Rows from block 12 of the image encoder, named by matrix and row number. Rows with one number belong to one channel. Each number is 200 + 30 x the weight over its row's rms, rounded and kept within 0 to 999. All counts start at 0. After the name is the row's rms in percent of the matrix's.
# convs0: expand pointwise conv (encoder.blocks.12.convs.0.weight, 256x64x1x1), inputs 0-63
# convs1: depthwise 5x5 conv, stride 2 (encoder.blocks.12.convs.1.weight, 256x1x5x5), a 5x5 kernel
# convs2: project pointwise conv (encoder.blocks.12.convs.2.weight, 128x256x1x1, transposed), outputs 0-63
convs0.35,101,236,192,162,247,242,257,158,258,207,233,226,179,206,184,231,178,177,242,189,203,220,192,199,200,177,214,198,181,231,224,196,218,166,192,196,154,211,193,182,162,223,182,186,258,185,264,249,141,200,160,216,195,194,180,160,217,205,169,171,186,240,183,135,219
convs0.36,106,232,170,206,188,169,130,195,255,243,188,236,180,182,174,207,156,267,194,208,238,228,167,243,152,240,213,215,272,259,215,209,208,229,190,222,195,211,188,215,188,191,207,207,168,226,217,217,162,188,219,188,232,171,204,204,206,208,218,213,194,242,131,190,234
convs0.37,101,161,185,180,255,166,198,196,197,190,175,230,188,183,201,243,170,200,229,166,210,187,217,215,222,183,241,234,191,225,256,216,226,238,249,123,174,188,211,202,185,188,280,167,208,247,202,214,193,253,143,242,176,212,251,191,188,224,209,218,177,197,193,207,235
convs0.38,096,223,166,189,240,232,244,202,244,187,208,200,246,218,187,244,141,167,230,157,252,221,206,187,161,231,237,195,195,289,217,158,225,209,172,229,197,209,171,235,175,192,159,181,212,204,235,230,132,215,176,207,208,220,206,171,251,211,191,194,203,190,203,222,216
convs0.39,094,104,193,191,214,207,177,252,203,202,168,210,181,229,213,233,241,210,214,185,195,224,165,249,172,175,250,186,183,228,194,187,192,248,195,193,181,174,163,169,147,236,231,222,181,214,236,222,206,151,254,212,198,205,222,268,226,175,180,192,186,197,147,213,210
convs0.40,099,162,197,159,215,191,203,213,175,200,194,188,266,243,188,230,184,113,238,159,181,209,217,214,216,207,261,209,198,188,232,148,243,214,192,178,180,192,198,197,189,229,224,211,235,200,233,204,240,226,200,220,124,206,198,218,220,190,160,196,199,214,264,226,145
convs0.41,100,188,215,171,240,196,237,231,164,187,203,177,162,251,232,195,197,180,217,214,219,188,216,205,254,171,187,227,177,157,180,244,207,204,273,150,205,183,191,192,181,242,231,140,217,179,169,221,204,213,153,198,201,221,190,196,132,243,194,222,249,157,191,158,233
convs0.42,096,156,231,163,209,217,195,178,209,152,253,191,194,186,158,207,201,185,211,225,141,173,224,204,196,189,213,202,200,203,207,196,205,155,227,150,181,205,224,199,237,177,261,204,209,198,281,279,188,173,187,199,193,179,211,217,212,163,128,200,193,234,176,196,262
convs0.43,099,189,192,217,254,160,181,221,179,232,173,192,216,194,205,188,153,193,218,177,228,208,240,205,237,218,199,234,212,162,227,234,243,236,261,150,194,203,201,171,210,180,223,183,205,203,189,241,246,276,177,211,138,190,239,196,186,240,209,276,201,157,198,189,189
convs0.44,096,188,187,180,220,216,184,201,222,202,213,200,271,203,198,241,154,181,215,144,199,191,228,159,204,276,212,181,215,186,221,130,236,255,206,211,174,184,184,174,240,219,178,147,256,235,213,238,216,198,176,215,180,193,220,197,244,208,151,188,214,171,237,190,240
convs0.45,105,186,201,227,200,228,193,191,203,208,249,182,188,232,211,191,188,204,232,229,203,193,162,206,190,203,165,171,206,178,184,157,143,211,217,208,239,174,246,188,221,244,222,252,209,184,155,199,205,101,239,105,221,180,200,222,193,229,221,180,231,212,215,218,153
convs0.46,100,208,166,180,225,178,185,266,218,247,107,204,195,243,198,183,183,208,185,207,188,199,228,191,203,214,192,209,204,204,171,239,219,221,228,200,200,215,192,198,181,211,230,177,158,252,224,226,203,214,206,245,190,221,263,212,165,196,201,274,258,190,123,212,198
convs0.47,100,236,205,157,183,223,212,180,188,175,212,223,188,189,174,215,235,201,182,255,162,155,238,134,193,194,142,162,176,215,230,211,144,177,209,205,153,271,200,195,274,180,162,182,187,170,226,195,168,199,163,219,190,237,186,188,205,148,196,221,219,225,204,177,199
convs0.48,098,215,175,182,213,234,176,198,249,206,180,205,214,201,193,224,249,161,168,235,200,114,183,175,225,237,139,157,136,204,144,163,184,191,194,212,207,193,213,203,185,204,176,180,164,218,226,255,202,157,197,185,211,187,228,160,220,215,197,218,210,156,132,223,195
convs0.49,102,230,238,188,244,249,268,189,183,178,189,195,178,223,180,187,167,146,213,198,228,197,211,216,237,151,204,241,167,202,226,228,241,186,237,176,174,228,164,183,185,205,227,150,228,201,192,230,165,227,132,240,190,215,168,151,176,243,210,186,219,190,203,150,220
convs0.50,105,201,182,181,202,193,153,253,215,213,199,175,209,194,181,211,194,194,178,209,183,182,235,171,182,249,166,183,205,205,191,219,180,186,209,210,217,243,227,162,242,146,156,191,136,201,239,239,202,197,212,180,153,203,233,216,240,181,161,315,243,193,183,221,198
convs0.51,101,181,169,127,236,203,208,236,200,169,190,208,206,188,193,230,214,192,221,201,173,162,248,189,163,203,208,209,188,222,185,183,217,193,235,149,170,208,210,181,219,199,216,173,179,200,288,273,161,233,182,226,160,228,224,222,205,160,119,230,205,198,168,197,215
convs0.52,102,179,198,221,190,195,215,169,191,194,215,194,201,221,177,202,160,204,225,251,200,191,133,227,216,208,210,205,243,188,198,160,173,214,179,215,231,186,237,255,205,241,233,255,204,174,218,201,211,133,211,131,285,199,186,192,183,224,251,189,231,233,232,237,169
convs0.53,093,169,208,153,219,239,191,219,199,207,198,149,226,203,173,230,202,165,192,201,183,173,206,182,252,218,186,190,152,176,191,152,203,202,223,192,199,194,222,187,201,201,186,182,204,206,239,334,250,177,192,183,160,179,247,169,210,199,166,249,222,164,197,193,217
convs0.54,096,232,172,192,157,191,189,119,243,229,253,245,193,204,235,243,193,236,220,175,209,220,191,214,197,219,201,154,194,193,195,237,161,181,154,251,195,198,224,205,183,187,213,224,227,231,224,250,213,196,231,171,194,157,230,198,241,225,238,164,136,235,199,207,168
convs0.55,104,195,184,278,197,216,188,177,182,197,218,238,196,163,213,209,224,221,192,205,221,184,161,193,211,201,189,185,191,193,224,149,131,228,171,197,218,142,229,236,205,212,201,246,190,169,159,163,224,143,211,156,262,170,163,193,203,230,267,166,180,200,213,227,171
convs0.56,101,198,214,160,209,221,223,217,178,203,206,199,108,219,192,203,238,183,218,224,168,215,193,229,205,147,201,194,195,172,193,233,175,179,204,197,153,252,169,164,186,235,204,186,207,161,230,249,170,138,193,219,201,219,167,231,201,157,173,187,238,227,170,121,226
convs0.57,100,207,185,219,187,201,219,112,248,234,260,211,181,228,238,218,183,211,247,220,213,200,161,235,202,194,205,166,218,186,186,227,167,170,189,234,201,201,248,198,163,212,235,255,220,192,234,234,199,171,228,154,246,184,200,200,225,254,240,153,181,219,206,210,161
convs0.58,106,218,186,213,317,227,243,197,218,191,186,182,214,192,193,161,149,185,195,206,232,206,213,244,169,204,229,275,239,242,215,195,274,205,193,141,221,157,184,183,161,181,215,196,184,192,238,212,173,228,187,198,194,188,183,197,195,232,181,213,201,167,194,216,192
convs0.59,097,202,185,196,144,205,182,134,256,203,264,225,200,202,213,252,178,218,231,185,205,218,150,208,191,211,214,155,200,200,187,196,188,175,191,269,208,178,232,227,174,200,209,237,231,214,233,256,210,174,248,176,234,147,221,186,240,214,227,144,167,214,225,207,190
convs0.60,098,194,216,162,163,202,165,213,173,188,226,142,225,191,187,195,214,170,169,191,147,182,209,122,242,243,145,184,156,139,179,198,187,174,223,220,214,236,238,202,277,161,174,201,190,196,178,218,255,187,213,179,166,179,195,177,217,155,189,216,207,186,203,189,197
convs0.61,102,177,225,203,237,207,204,193,186,202,202,163,213,190,168,206,175,139,221,205,183,209,195,251,224,187,227,298,211,189,217,226,256,201,231,136,208,181,231,191,170,148,260,210,177,227,206,234,236,237,186,200,151,148,230,170,197,228,199,223,174,190,183,198,181
convs0.62,097,202,204,197,155,213,211,163,217,208,274,203,198,217,183,245,182,184,261,183,182,244,180,218,194,210,213,168,210,160,212,190,185,164,216,220,221,185,257,200,196,205,192,244,221,189,227,235,219,156,246,143,180,118,195,193,234,181,166,176,199,256,248,203,177
convs0.63,096,219,252,195,170,224,220,201,196,159,221,177,165,176,205,128,199,212,152,203,180,220,228,199,130,170,171,211,240,200,169,262,187,150,208,200,205,242,189,150,224,152,166,207,195,154,217,189,147,203,213,205,197,194,168,218,191,161,171,195,215,216,173,154,242
convs0.64,098,223,153,189,212,232,193,206,259,206,170,215,204,231,190,232,246,181,180,221,211,122,184,179,222,228,150,182,131,215,142,176,194,187,195,214,186,182,221,210,181,206,187,181,151,226,216,248,200,194,192,177,211,186,231,157,201,211,212,227,204,150,113,222,187
convs0.65,095,170,172,210,245,167,210,197,204,203,212,241,173,197,283,206,161,257,207,168,266,200,208,169,200,215,191,162,197,210,175,229,193,241,213,198,220,183,199,181,189,211,213,186,223,214,179,239,186,194,197,169,219,235,244,210,190,268,210,218,209,134,177,184,284
convs0.66,098,172,172,160,210,158,218,186,194,205,246,219,204,191,216,234,172,188,284,190,170,179,205,225,198,204,231,211,190,192,220,226,216,171,253,154,203,176,279,218,205,202,244,198,182,178,245,279,188,234,199,159,171,198,254,206,182,199,163,248,193,214,198,220,191
convs0.67,098,195,175,181,216,237,173,211,235,205,163,199,212,230,177,234,241,183,174,219,187,113,195,180,226,239,148,176,120,216,139,174,181,214,209,204,192,191,205,200,188,203,200,176,165,246,214,241,205,154,195,191,209,192,232,182,209,209,208,211,213,154,113,217,201
convs0.68,098,149,251,138,193,221,194,183,167,134,210,202,203,160,150,245,197,183,221,202,198,157,208,185,237,155,215,203,136,202,249,162,196,220,233,169,158,206,209,198,232,176,218,165,243,197,201,238,218,193,141,225,175,188,209,187,229,204,187,189,178,201,234,172,242
convs0.69,103,181,187,234,211,211,236,178,189,182,223,195,244,176,169,207,176,193,262,260,231,181,180,227,207,194,207,228,224,211,216,154,187,196,173,187,232,144,238,266,197,194,208,238,174,137,185,175,207,200,211,168,222,194,181,183,189,238,233,219,215,209,259,272,151
convs0.70,102,199,220,190,174,190,172,254,169,191,146,189,228,163,212,180,215,183,131,159,195,188,267,126,224,237,170,200,177,178,178,194,223,221,224,217,196,222,180,204,233,159,164,163,196,220,164,179,223,249,194,257,152,219,223,180,206,177,196,231,194,150,195,192,205
convs0.71,102,217,199,162,166,190,173,246,194,247,161,174,180,248,179,199,230,199,172,205,119,219,231,186,194,229,168,177,207,157,182,231,194,190,211,221,176,255,184,141,234,199,190,205,185,221,235,206,209,184,225,239,167,194,205,232,209,110,185,228,218,238,165,173,184
convs0.72,098,152,233,164,211,203,231,224,132,186,193,150,217,224,171,220,161,102,234,207,222,204,187,224,285,159,210,227,181,184,229,229,211,218,220,192,220,211,228,236,173,199,216,192,188,205,188,241,236,222,189,205,172,199,217,170,211,227,208,223,226,173,234,235,179
convs0.73,097,159,243,187,224,196,224,197,146,184,201,140,204,236,156,210,144,135,251,219,211,197,162,240,277,149,201,235,182,182,236,218,210,221,222,193,220,199,235,236,171,213,217,212,208,182,184,247,245,192,184,190,197,188,205,150,180,230,206,218,232,186,226,213,199
convs0.74,102,210,229,213,221,221,231,237,154,198,180,150,239,263,192,182,183,104,185,181,217,219,224,206,244,201,191,229,179,180,198,173,237,202,185,206,212,207,153,206,193,231,183,154,213,182,171,169,229,220,173,235,157,225,141,179,201,219,203,187,230,169,268,204,195
convs0.75,100,210,196,189,217,165,169,208,212,275,199,181,251,210,189,190,168,196,213,191,164,207,243,188,211,241,209,194,227,117,219,174,227,218,225,196,174,196,203,143,232,222,202,190,221,197,224,242,276,199,206,218,120,168,215,218,232,194,161,242,211,201,233,169,189
convs0.76,099,180,187,202,220,187,186,191,223,190,229,225,177,162,221,234,235,185,237,152,193,229,224,219,185,191,225,199,144,206,212,230,222,164,218,159,183,186,251,158,216,159,212,247,188,188,173,219,193,249,198,178,121,174,211,219,218,186,165,245,117,209,171,178,160
convs0.77,103,201,212,165,197,209,192,230,182,170,192,157,289,207,155,202,172,128,181,183,199,190,239,185,202,230,196,214,194,203,222,200,238,190,207,203,224,223,211,201,233,137,169,191,168,207,211,221,230,241,188,212,115,184,211,182,231,189,182,256,210,170,228,250,160
convs1.35,091,168,177,171,175,208,176,187,209,228,204,170,191,221,262,263,193,174,202,247,220,162,178,171,156,178
convs1.36,096,175,189,188,248,223,174,173,200,225,228,200,206,210,254,262,231,232,243,245,237,191,206,237,219,195
convs1.37,106,205,216,167,208,213,186,166,156,194,210,207,158,159,154,174,206,181,174,130,173,213,193,144,168,193
convs1.38,096,177,177,210,179,169,167,199,232,210,161,206,227,267,221,196,180,230,267,232,206,174,201,245,201,169
convs1.39,094,195,180,205,190,181,171,204,226,193,149,199,240,277,244,199,197,215,251,253,225,187,200,234,207,182
convs1.40,106,183,210,158,175,193,188,172,159,169,193,201,155,174,186,142,196,166,159,162,174,204,185,137,182,211
convs1.41,097,186,210,237,211,208,145,162,205,239,192,192,141,144,194,188,237,180,159,160,192,233,225,194,173,194
convs1.42,088,224,172,191,193,204,216,198,261,148,200,184,194,267,176,188,194,205,192,227,236,176,167,149,249,197
convs1.43,106,208,189,153,171,205,206,176,153,160,181,210,170,168,171,152,200,183,164,151,150,212,214,172,159,195
convs1.44,096,206,169,136,168,177,225,153,172,196,207,200,190,233,259,217,209,204,241,221,187,191,177,247,228,166
convs1.45,099,180,192,176,152,204,187,211,151,168,218,208,231,201,212,226,221,210,251,295,202,197,211,205,172,211
convs1.46,109,202,230,205,179,208,188,216,191,153,182,208,183,159,158,150,181,149,171,150,172,202,187,157,149,200
convs1.47,108,181,218,174,175,173,212,222,183,124,172,194,196,162,152,156,214,192,180,151,194,204,208,151,178,223
convs1.48,100,224,171,173,219,181,182,161,137,231,190,200,184,205,251,214,194,226,244,263,221,159,187,223,207,188
convs1.49,097,206,181,185,228,240,170,170,141,203,238,177,179,126,166,208,189,190,181,182,215,195,199,155,210,240
convs1.50,098,184,154,164,198,216,185,168,207,228,222,188,185,202,276,230,170,194,207,260,238,165,175,191,230,189
convs1.51,093,189,251,245,225,167,224,201,212,235,172,236,205,178,252,190,240,211,199,233,178,249,210,232,203,158
convs1.52,108,198,184,174,143,200,184,180,110,139,187,191,213,195,223,221,204,206,209,234,226,223,181,164,181,194
convs1.53,094,236,161,157,204,166,178,219,218,218,167,146,204,253,194,187,175,242,228,211,206,160,196,218,242,167
convs1.54,101,167,153,184,165,191,174,184,188,206,199,180,190,175,205,242,192,138,130,184,231,219,199,152,224,217
convs1.55,097,170,166,159,160,127,203,153,202,161,182,200,203,247,228,204,227,200,237,185,183,215,229,230,201,188
convs1.56,103,216,187,181,196,196,203,175,216,214,158,198,204,277,233,202,200,228,297,195,204,198,204,228,176,207
convs1.57,104,214,224,210,179,146,204,223,224,224,160,190,191,188,193,208,195,201,166,98,180,220,225,193,178,167
convs1.58,107,198,215,182,162,216,196,217,166,168,192,210,154,178,169,162,181,138,178,159,176,189,166,150,157,205
convs1.59,106,201,222,203,192,215,218,230,173,180,219,209,187,156,153,216,179,145,125,138,191,212,203,171,202,214
convs1.60,108,201,216,206,161,206,218,220,176,141,185,210,187,173,166,164,193,157,158,164,188,193,156,138,170,218
convs1.61,101,211,233,150,162,225,189,215,144,185,189,206,172,162,175,152,199,179,169,183,156,196,178,163,157,183
convs1.62,102,227,237,226,233,257,211,226,202,196,232,216,211,174,158,192,186,193,167,117,188,187,204,166,177,222
convs1.63,104,204,172,173,206,227,214,167,155,187,225,194,132,151,143,185,185,176,176,158,193,201,231,172,217,218
convs1.64,096,239,171,203,196,191,183,198,232,225,199,188,226,261,263,208,205,220,260,257,206,182,183,224,224,177
convs1.65,095,203,167,188,198,196,200,196,224,232,178,192,220,253,286,225,198,215,241,256,242,205,182,206,219,189
convs1.66,093,218,199,229,234,203,207,189,201,261,252,231,206,177,225,217,179,154,191,156,197,203,188,200,132,159
convs1.67,096,221,149,183,197,180,173,203,223,209,172,193,233,274,251,190,191,222,252,217,202,170,200,212,150,187
convs1.68,090,189,197,198,143,172,177,190,200,148,164,205,219,230,213,203,191,240,251,264,232,179,189,226,235,181
convs1.69,101,186,128,143,176,183,151,164,169,213,208,220,185,188,202,186,259,226,202,209,199,227,183,163,204,219
convs1.70,113,174,195,203,212,185,210,199,198,213,212,211,174,162,217,200,224,188,145,150,195,213,247,223,116,153
convs1.71,108,207,202,164,189,215,203,187,154,154,169,211,152,171,159,141,201,165,142,187,184,197,191,160,215,215
convs1.72,093,205,182,197,121,181,170,183,229,195,183,202,200,247,240,224,220,233,267,235,199,191,203,221,221,174
convs1.73,093,241,154,186,184,169,193,159,235,244,183,186,182,231,268,224,227,204,219,228,199,212,156,175,218,179
convs1.74,092,179,235,215,181,185,179,243,258,213,196,173,225,269,235,203,166,201,242,217,216,164,158,215,208,210
convs1.75,096,214,201,216,166,156,216,163,151,143,146,207,185,198,205,208,184,200,233,259,230,188,182,229,238,197
convs1.76,102,160,168,164,183,138,163,193,136,191,170,206,224,196,209,190,240,234,227,230,213,193,173,190,165,179
convs1.77,110,210,208,150,206,200,202,174,148,177,202,197,141,142,159,173,205,206,150,166,181,220,235,188,175,194
convs2.35,106,214,194,227,198,142,173,199,267,197,210,205,239,195,220,226,216,168,201,167,191,208,236,170,204,243,162,205,244,232,244,211,254,193,272,201,210,204,208,302,136,206,209,233,191,208,200,93,192,213,157,190,172,194,179,162,169,210,194,195,238,221,232,213,217
convs2.36,137,220,185,191,203,213,218,226,156,200,145,147,199,184,186,191,177,193,269,205,156,176,179,183,239,219,204,197,173,218,185,181,160,206,226,170,157,235,181,178,218,204,204,192,145,250,228,234,141,180,179,170,193,202,223,200,204,207,167,223,183,190,115,183,188
convs2.37,105,153,194,219,194,170,201,206,175,198,180,206,213,214,149,188,179,234,222,193,187,215,224,202,201,289,214,188,158,250,189,182,234,271,170,159,233,214,227,188,170,190,285,169,183,197,228,195,208,294,219,151,183,207,211,213,167,192,210,209,159,210,209,221,228
convs2.38,106,257,171,189,175,183,240,194,221,247,189,167,257,233,215,194,200,133,173,128,201,181,155,149,219,206,220,228,202,194,205,189,185,155,203,216,153,222,195,247,181,211,169,187,182,188,181,205,197,186,178,190,185,266,154,176,197,201,164,200,230,194,135,172,197
convs2.39,122,193,195,191,199,246,143,208,176,189,181,224,177,158,195,174,246,248,191,209,282,249,184,200,206,170,233,191,166,192,231,151,246,172,215,175,214,200,210,215,204,227,189,145,260,151,166,223,216,202,171,196,214,189,215,213,207,228,193,179,234,197,236,230,234
convs2.40,116,187,214,231,213,223,211,236,193,160,180,183,209,209,157,204,187,222,244,250,154,209,250,193,216,256,193,184,177,229,190,206,180,258,230,141,249,200,196,159,196,230,242,191,175,262,198,200,142,219,210,205,154,159,219,212,186,195,190,211,184,182,181,196,213
convs2.41,056,210,260,219,234,184,170,174,217,185,225,197,194,238,214,176,252,186,212,221,158,224,269,206,221,226,157,242,248,226,242,222,180,208,215,150,232,233,262,191,183,198,218,224,222,220,215,186,170,208,166,202,145,171,202,204,184,195,248,201,250,179,148,193,209
convs2.42,074,183,197,186,158,219,207,205,218,170,243,222,167,199,188,207,208,194,164,222,219,165,191,179,135,182,255,226,195,182,248,190,210,206,190,223,194,187,193,178,203,213,167,207,204,188,215,187,212,197,243,226,241,169,205,167,201,275,210,145,164,163,244,215,188
convs2.43,120,175,219,211,210,186,184,206,173,235,150,195,250,236,172,189,206,228,192,186,209,215,208,217,212,265,211,183,130,240,193,171,247,227,214,164,219,242,194,243,194,233,246,136,202,178,191,206,177,256,185,173,145,220,177,192,191,183,199,190,180,235,209,215,247
convs2.44,080,238,159,182,153,166,237,212,228,235,207,195,207,259,224,230,217,178,177,186,146,187,187,187,182,225,171,231,253,211,260,207,166,179,154,172,183,193,225,191,163,173,187,232,203,209,215,211,243,207,203,156,193,222,158,223,136,201,199,211,266,165,175,136,169
convs2.45,091,196,214,208,219,226,222,229,223,173,241,194,170,216,155,125,218,164,175,200,180,192,176,124,252,196,240,269,191,234,240,127,215,169,213,152,208,228,209,189,173,237,174,202,203,216,193,196,186,218,216,221,189,164,176,207,200,244,208,169,196,166,174,213,210
convs2.46,100,216,229,190,191,180,184,171,196,234,167,188,262,255,224,214,207,192,198,173,190,205,200,249,240,239,169,185,202,266,171,221,192,220,198,226,195,253,179,263,228,230,196,207,193,179,195,184,220,179,164,155,159,211,180,154,187,179,247,198,191,259,190,221,184
convs2.47,099,201,212,147,149,219,160,195,219,211,186,229,233,179,231,223,174,212,199,183,228,224,198,251,257,192,157,139,251,231,162,191,196,199,174,213,201,207,233,198,231,207,180,230,234,220,186,214,223,186,105,165,195,206,187,180,189,175,224,175,219,200,175,213,201
convs2.48,100,225,200,254,259,233,198,204,179,171,169,154,187,181,156,186,212,222,239,210,185,196,219,132,181,204,218,215,154,146,222,210,218,230,216,172,198,150,224,171,141,235,249,183,122,200,232,191,167,189,221,193,168,194,251,191,198,220,200,262,227,155,181,219,172
convs2.49,082,214,200,176,185,163,213,179,151,199,189,191,220,167,207,204,224,222,229,224,237,254,195,209,234,234,235,194,219,274,265,186,197,231,219,144,212,205,212,225,195,188,192,189,170,178,149,153,226,225,190,124,225,164,197,192,198,211,180,203,263,220,242,205,219
convs2.50,097,197,187,266,203,184,247,177,186,190,203,186,191,181,149,246,130,226,214,177,212,203,220,183,129,187,189,175,179,117,153,170,223,216,180,193,226,125,266,136,153,158,242,195,204,212,240,210,199,221,218,218,196,260,226,217,209,187,172,228,190,162,215,190,200
convs2.51,086,191,197,189,225,241,195,216,222,213,212,188,152,203,188,123,247,172,180,205,163,187,185,167,256,197,228,278,161,179,231,209,190,163,199,187,150,241,151,172,201,250,212,176,208,176,207,232,178,187,236,242,214,197,229,224,202,215,201,211,167,172,161,237,211
convs2.52,104,180,199,168,230,239,193,225,243,190,233,195,148,171,184,125,214,179,197,171,201,148,147,137,252,152,224,233,191,202,201,174,198,150,188,230,141,204,179,193,202,227,166,205,196,196,215,184,198,184,231,243,224,158,200,201,207,221,198,200,175,189,182,245,170
convs2.53,079,226,178,197,186,223,189,185,196,209,206,182,166,171,193,215,223,217,230,180,187,193,206,173,170,212,217,235,194,166,233,236,202,230,155,179,154,189,250,153,148,198,244,215,170,183,261,197,224,185,237,160,223,240,264,211,178,220,229,254,249,142,166,230,146
convs2.54,110,206,159,171,178,211,199,224,232,180,259,213,155,167,195,222,211,155,171,210,190,155,151,178,179,165,237,231,219,156,220,210,198,153,188,227,144,181,174,197,196,205,157,216,208,193,220,198,220,185,235,234,254,202,193,202,199,265,160,181,201,146,185,202,175
convs2.55,074,214,168,140,174,182,251,193,224,178,222,198,187,198,244,157,189,190,238,192,234,154,151,191,241,174,227,172,234,247,191,211,146,205,176,227,150,226,181,207,224,180,148,237,140,203,171,180,242,154,223,166,257,182,220,169,212,199,185,222,174,232,188,172,125
convs2.56,098,194,163,228,172,190,158,266,235,169,213,289,206,202,206,182,204,206,202,167,215,197,251,214,190,261,208,218,182,216,234,218,252,225,207,193,190,230,210,205,153,186,239,148,213,193,212,240,190,231,203,211,207,234,230,212,132,234,176,198,178,203,209,222,266
convs2.57,095,208,132,205,158,203,216,225,232,156,210,222,184,173,228,207,177,203,223,197,229,180,195,154,158,167,265,186,228,181,214,205,187,173,214,242,176,193,191,172,181,183,139,214,175,205,184,182,207,172,237,230,300,178,221,180,190,264,159,197,191,204,225,156,175
convs2.58,130,166,218,206,231,213,174,192,173,219,180,210,169,224,206,157,245,305,214,202,214,223,221,244,218,244,183,197,164,257,215,212,226,252,176,162,233,208,211,193,194,194,254,156,213,151,174,231,219,245,238,164,173,185,219,259,168,152,252,247,204,234,248,213,202
convs2.59,111,206,166,205,198,206,216,225,250,161,261,223,141,202,206,184,206,164,175,217,178,150,188,176,209,170,219,259,218,162,229,225,186,151,194,226,189,184,185,163,172,209,165,219,209,197,195,193,231,184,262,240,254,182,213,214,175,243,190,197,193,164,193,201,168
convs2.60,101,211,215,185,167,174,182,198,223,202,190,219,244,214,235,220,195,184,178,197,207,263,216,233,201,195,193,189,223,214,184,178,189,172,235,199,230,246,179,223,241,209,156,207,247,218,176,197,198,192,126,201,195,203,157,175,221,195,195,128,206,236,199,190,265
convs2.61,113,184,176,231,242,178,227,216,156,262,162,176,189,254,169,183,220,240,198,200,172,227,203,201,200,252,194,213,128,230,206,181,217,207,202,142,243,196,184,207,178,197,223,98,220,160,165,239,192,252,231,165,167,205,168,258,167,182,189,224,215,220,224,168,239
convs2.62,091,229,153,198,184,226,216,230,237,172,238,216,168,196,200,228,179,169,185,228,162,157,190,182,236,186,233,213,200,165,214,232,171,159,218,226,163,174,178,186,188,251,155,216,194,202,197,190,199,159,227,222,238,182,219,187,190,258,164,186,220,159,183,224,181
convs2.63,084,267,168,257,232,161,235,172,185,205,167,152,224,215,214,235,198,206,231,175,185,263,199,161,153,197,223,185,223,210,175,177,185,183,220,183,255,168,232,213,151,195,161,228,169,198,179,156,203,189,204,150,209,181,184,164,189,202,194,229,283,208,201,150,187
convs2.64,107,226,186,233,241,245,193,218,181,156,169,157,183,166,173,176,226,220,268,226,173,199,198,137,197,203,250,222,170,185,220,208,194,227,214,157,202,187,208,163,157,227,228,195,106,221,224,180,184,183,228,191,182,167,256,201,189,226,180,252,226,168,174,204,157
convs2.65,123,194,199,175,191,271,215,244,235,195,205,220,194,199,204,187,213,217,187,253,189,178,194,229,228,193,149,168,235,209,205,239,177,195,217,208,196,153,184,178,232,230,182,192,235,225,127,249,202,185,189,212,178,179,184,248,164,171,207,200,234,181,198,175,196
convs2.66,113,209,183,158,180,217,215,207,213,149,237,203,161,172,218,169,227,173,192,247,217,192,179,191,208,169,255,236,241,201,242,224,139,175,195,198,167,227,158,177,207,206,141,239,183,204,191,203,211,159,243,229,268,164,235,205,220,247,181,192,206,187,189,211,163
convs2.67,089,214,214,250,249,245,178,195,186,172,175,172,174,177,175,155,255,239,251,199,201,219,221,132,172,209,235,226,158,162,241,218,214,228,196,132,196,167,217,156,148,232,235,182,143,208,227,186,167,202,221,193,179,184,257,220,170,219,204,255,238,182,183,208,175
convs2.68,095,246,222,194,210,205,183,172,195,210,209,180,208,262,248,175,262,193,169,209,192,204,217,215,164,197,219,244,176,177,250,249,161,200,187,232,190,216,190,209,211,220,181,193,183,163,196,214,199,163,231,204,225,207,205,188,195,218,237,198,227,221,211,173,189
convs2.69,100,181,230,159,245,221,174,182,201,252,198,177,168,190,194,149,209,172,222,173,171,173,165,175,299,190,173,225,166,191,188,188,207,184,176,237,149,223,201,216,221,213,220,186,169,184,265,198,208,199,205,186,170,197,189,174,228,177,258,231,172,203,172,263,160
convs2.70,070,192,221,213,233,201,156,208,249,143,190,245,233,188,212,179,182,164,227,163,199,150,222,204,260,245,156,195,243,278,174,205,248,210,234,203,218,237,200,237,176,217,227,227,194,243,224,160,202,205,169,233,152,174,190,169,190,192,213,181,168,217,173,267,207
convs2.71,103,232,229,202,173,184,224,164,204,196,200,193,290,220,210,266,167,177,164,211,196,210,229,239,187,205,192,167,227,210,144,205,166,194,233,239,235,199,197,230,231,233,164,241,197,217,168,165,198,159,137,217,179,195,172,148,244,189,197,154,221,211,193,196,209
convs2.72,121,232,216,180,186,198,174,145,228,190,264,234,200,179,249,234,211,207,195,179,244,209,222,233,190,181,178,197,240,187,199,262,190,214,178,247,182,178,250,202,179,194,190,255,197,177,202,178,258,172,197,200,243,227,267,180,216,184,237,224,247,175,215,241,145
convs2.73,097,238,208,155,136,201,162,157,239,188,265,240,206,168,238,229,203,187,176,206,258,193,229,238,202,193,198,197,247,208,226,253,197,218,182,255,153,200,243,215,176,202,192,255,199,188,211,175,248,177,183,180,258,221,255,157,196,213,243,202,235,169,201,253,152
convs2.74,092,272,184,225,243,129,209,161,221,224,233,192,212,222,243,254,214,171,181,159,172,205,210,227,200,220,155,247,208,185,221,225,228,176,220,219,203,161,252,268,120,173,208,221,186,174,217,158,242,189,178,166,174,279,197,189,173,194,219,234,289,174,205,206,185
convs2.75,103,185,134,162,167,199,180,235,206,228,183,234,160,209,228,223,190,202,220,184,198,167,155,220,210,209,180,189,225,215,221,208,179,205,105,206,168,192,196,207,209,134,198,215,206,186,239,223,272,204,225,149,243,212,179,216,144,195,202,190,182,215,195,164,167
convs2.76,083,184,239,231,244,185,202,170,174,241,174,173,224,227,199,233,197,229,212,207,175,242,225,242,183,227,151,180,181,181,180,181,229,229,216,183,267,153,232,229,205,195,233,165,213,204,194,183,214,213,163,165,129,203,174,213,206,143,237,217,226,217,223,178,215
convs2.77,093,177,238,205,215,219,188,215,204,203,169,218,226,239,209,202,216,223,204,224,181,222,235,251,240,271,178,170,201,285,187,215,198,216,245,191,251,226,170,232,234,234,218,178,215,209,165,191,182,209,187,190,158,156,172,195,195,177,205,176,202,253,220,210,240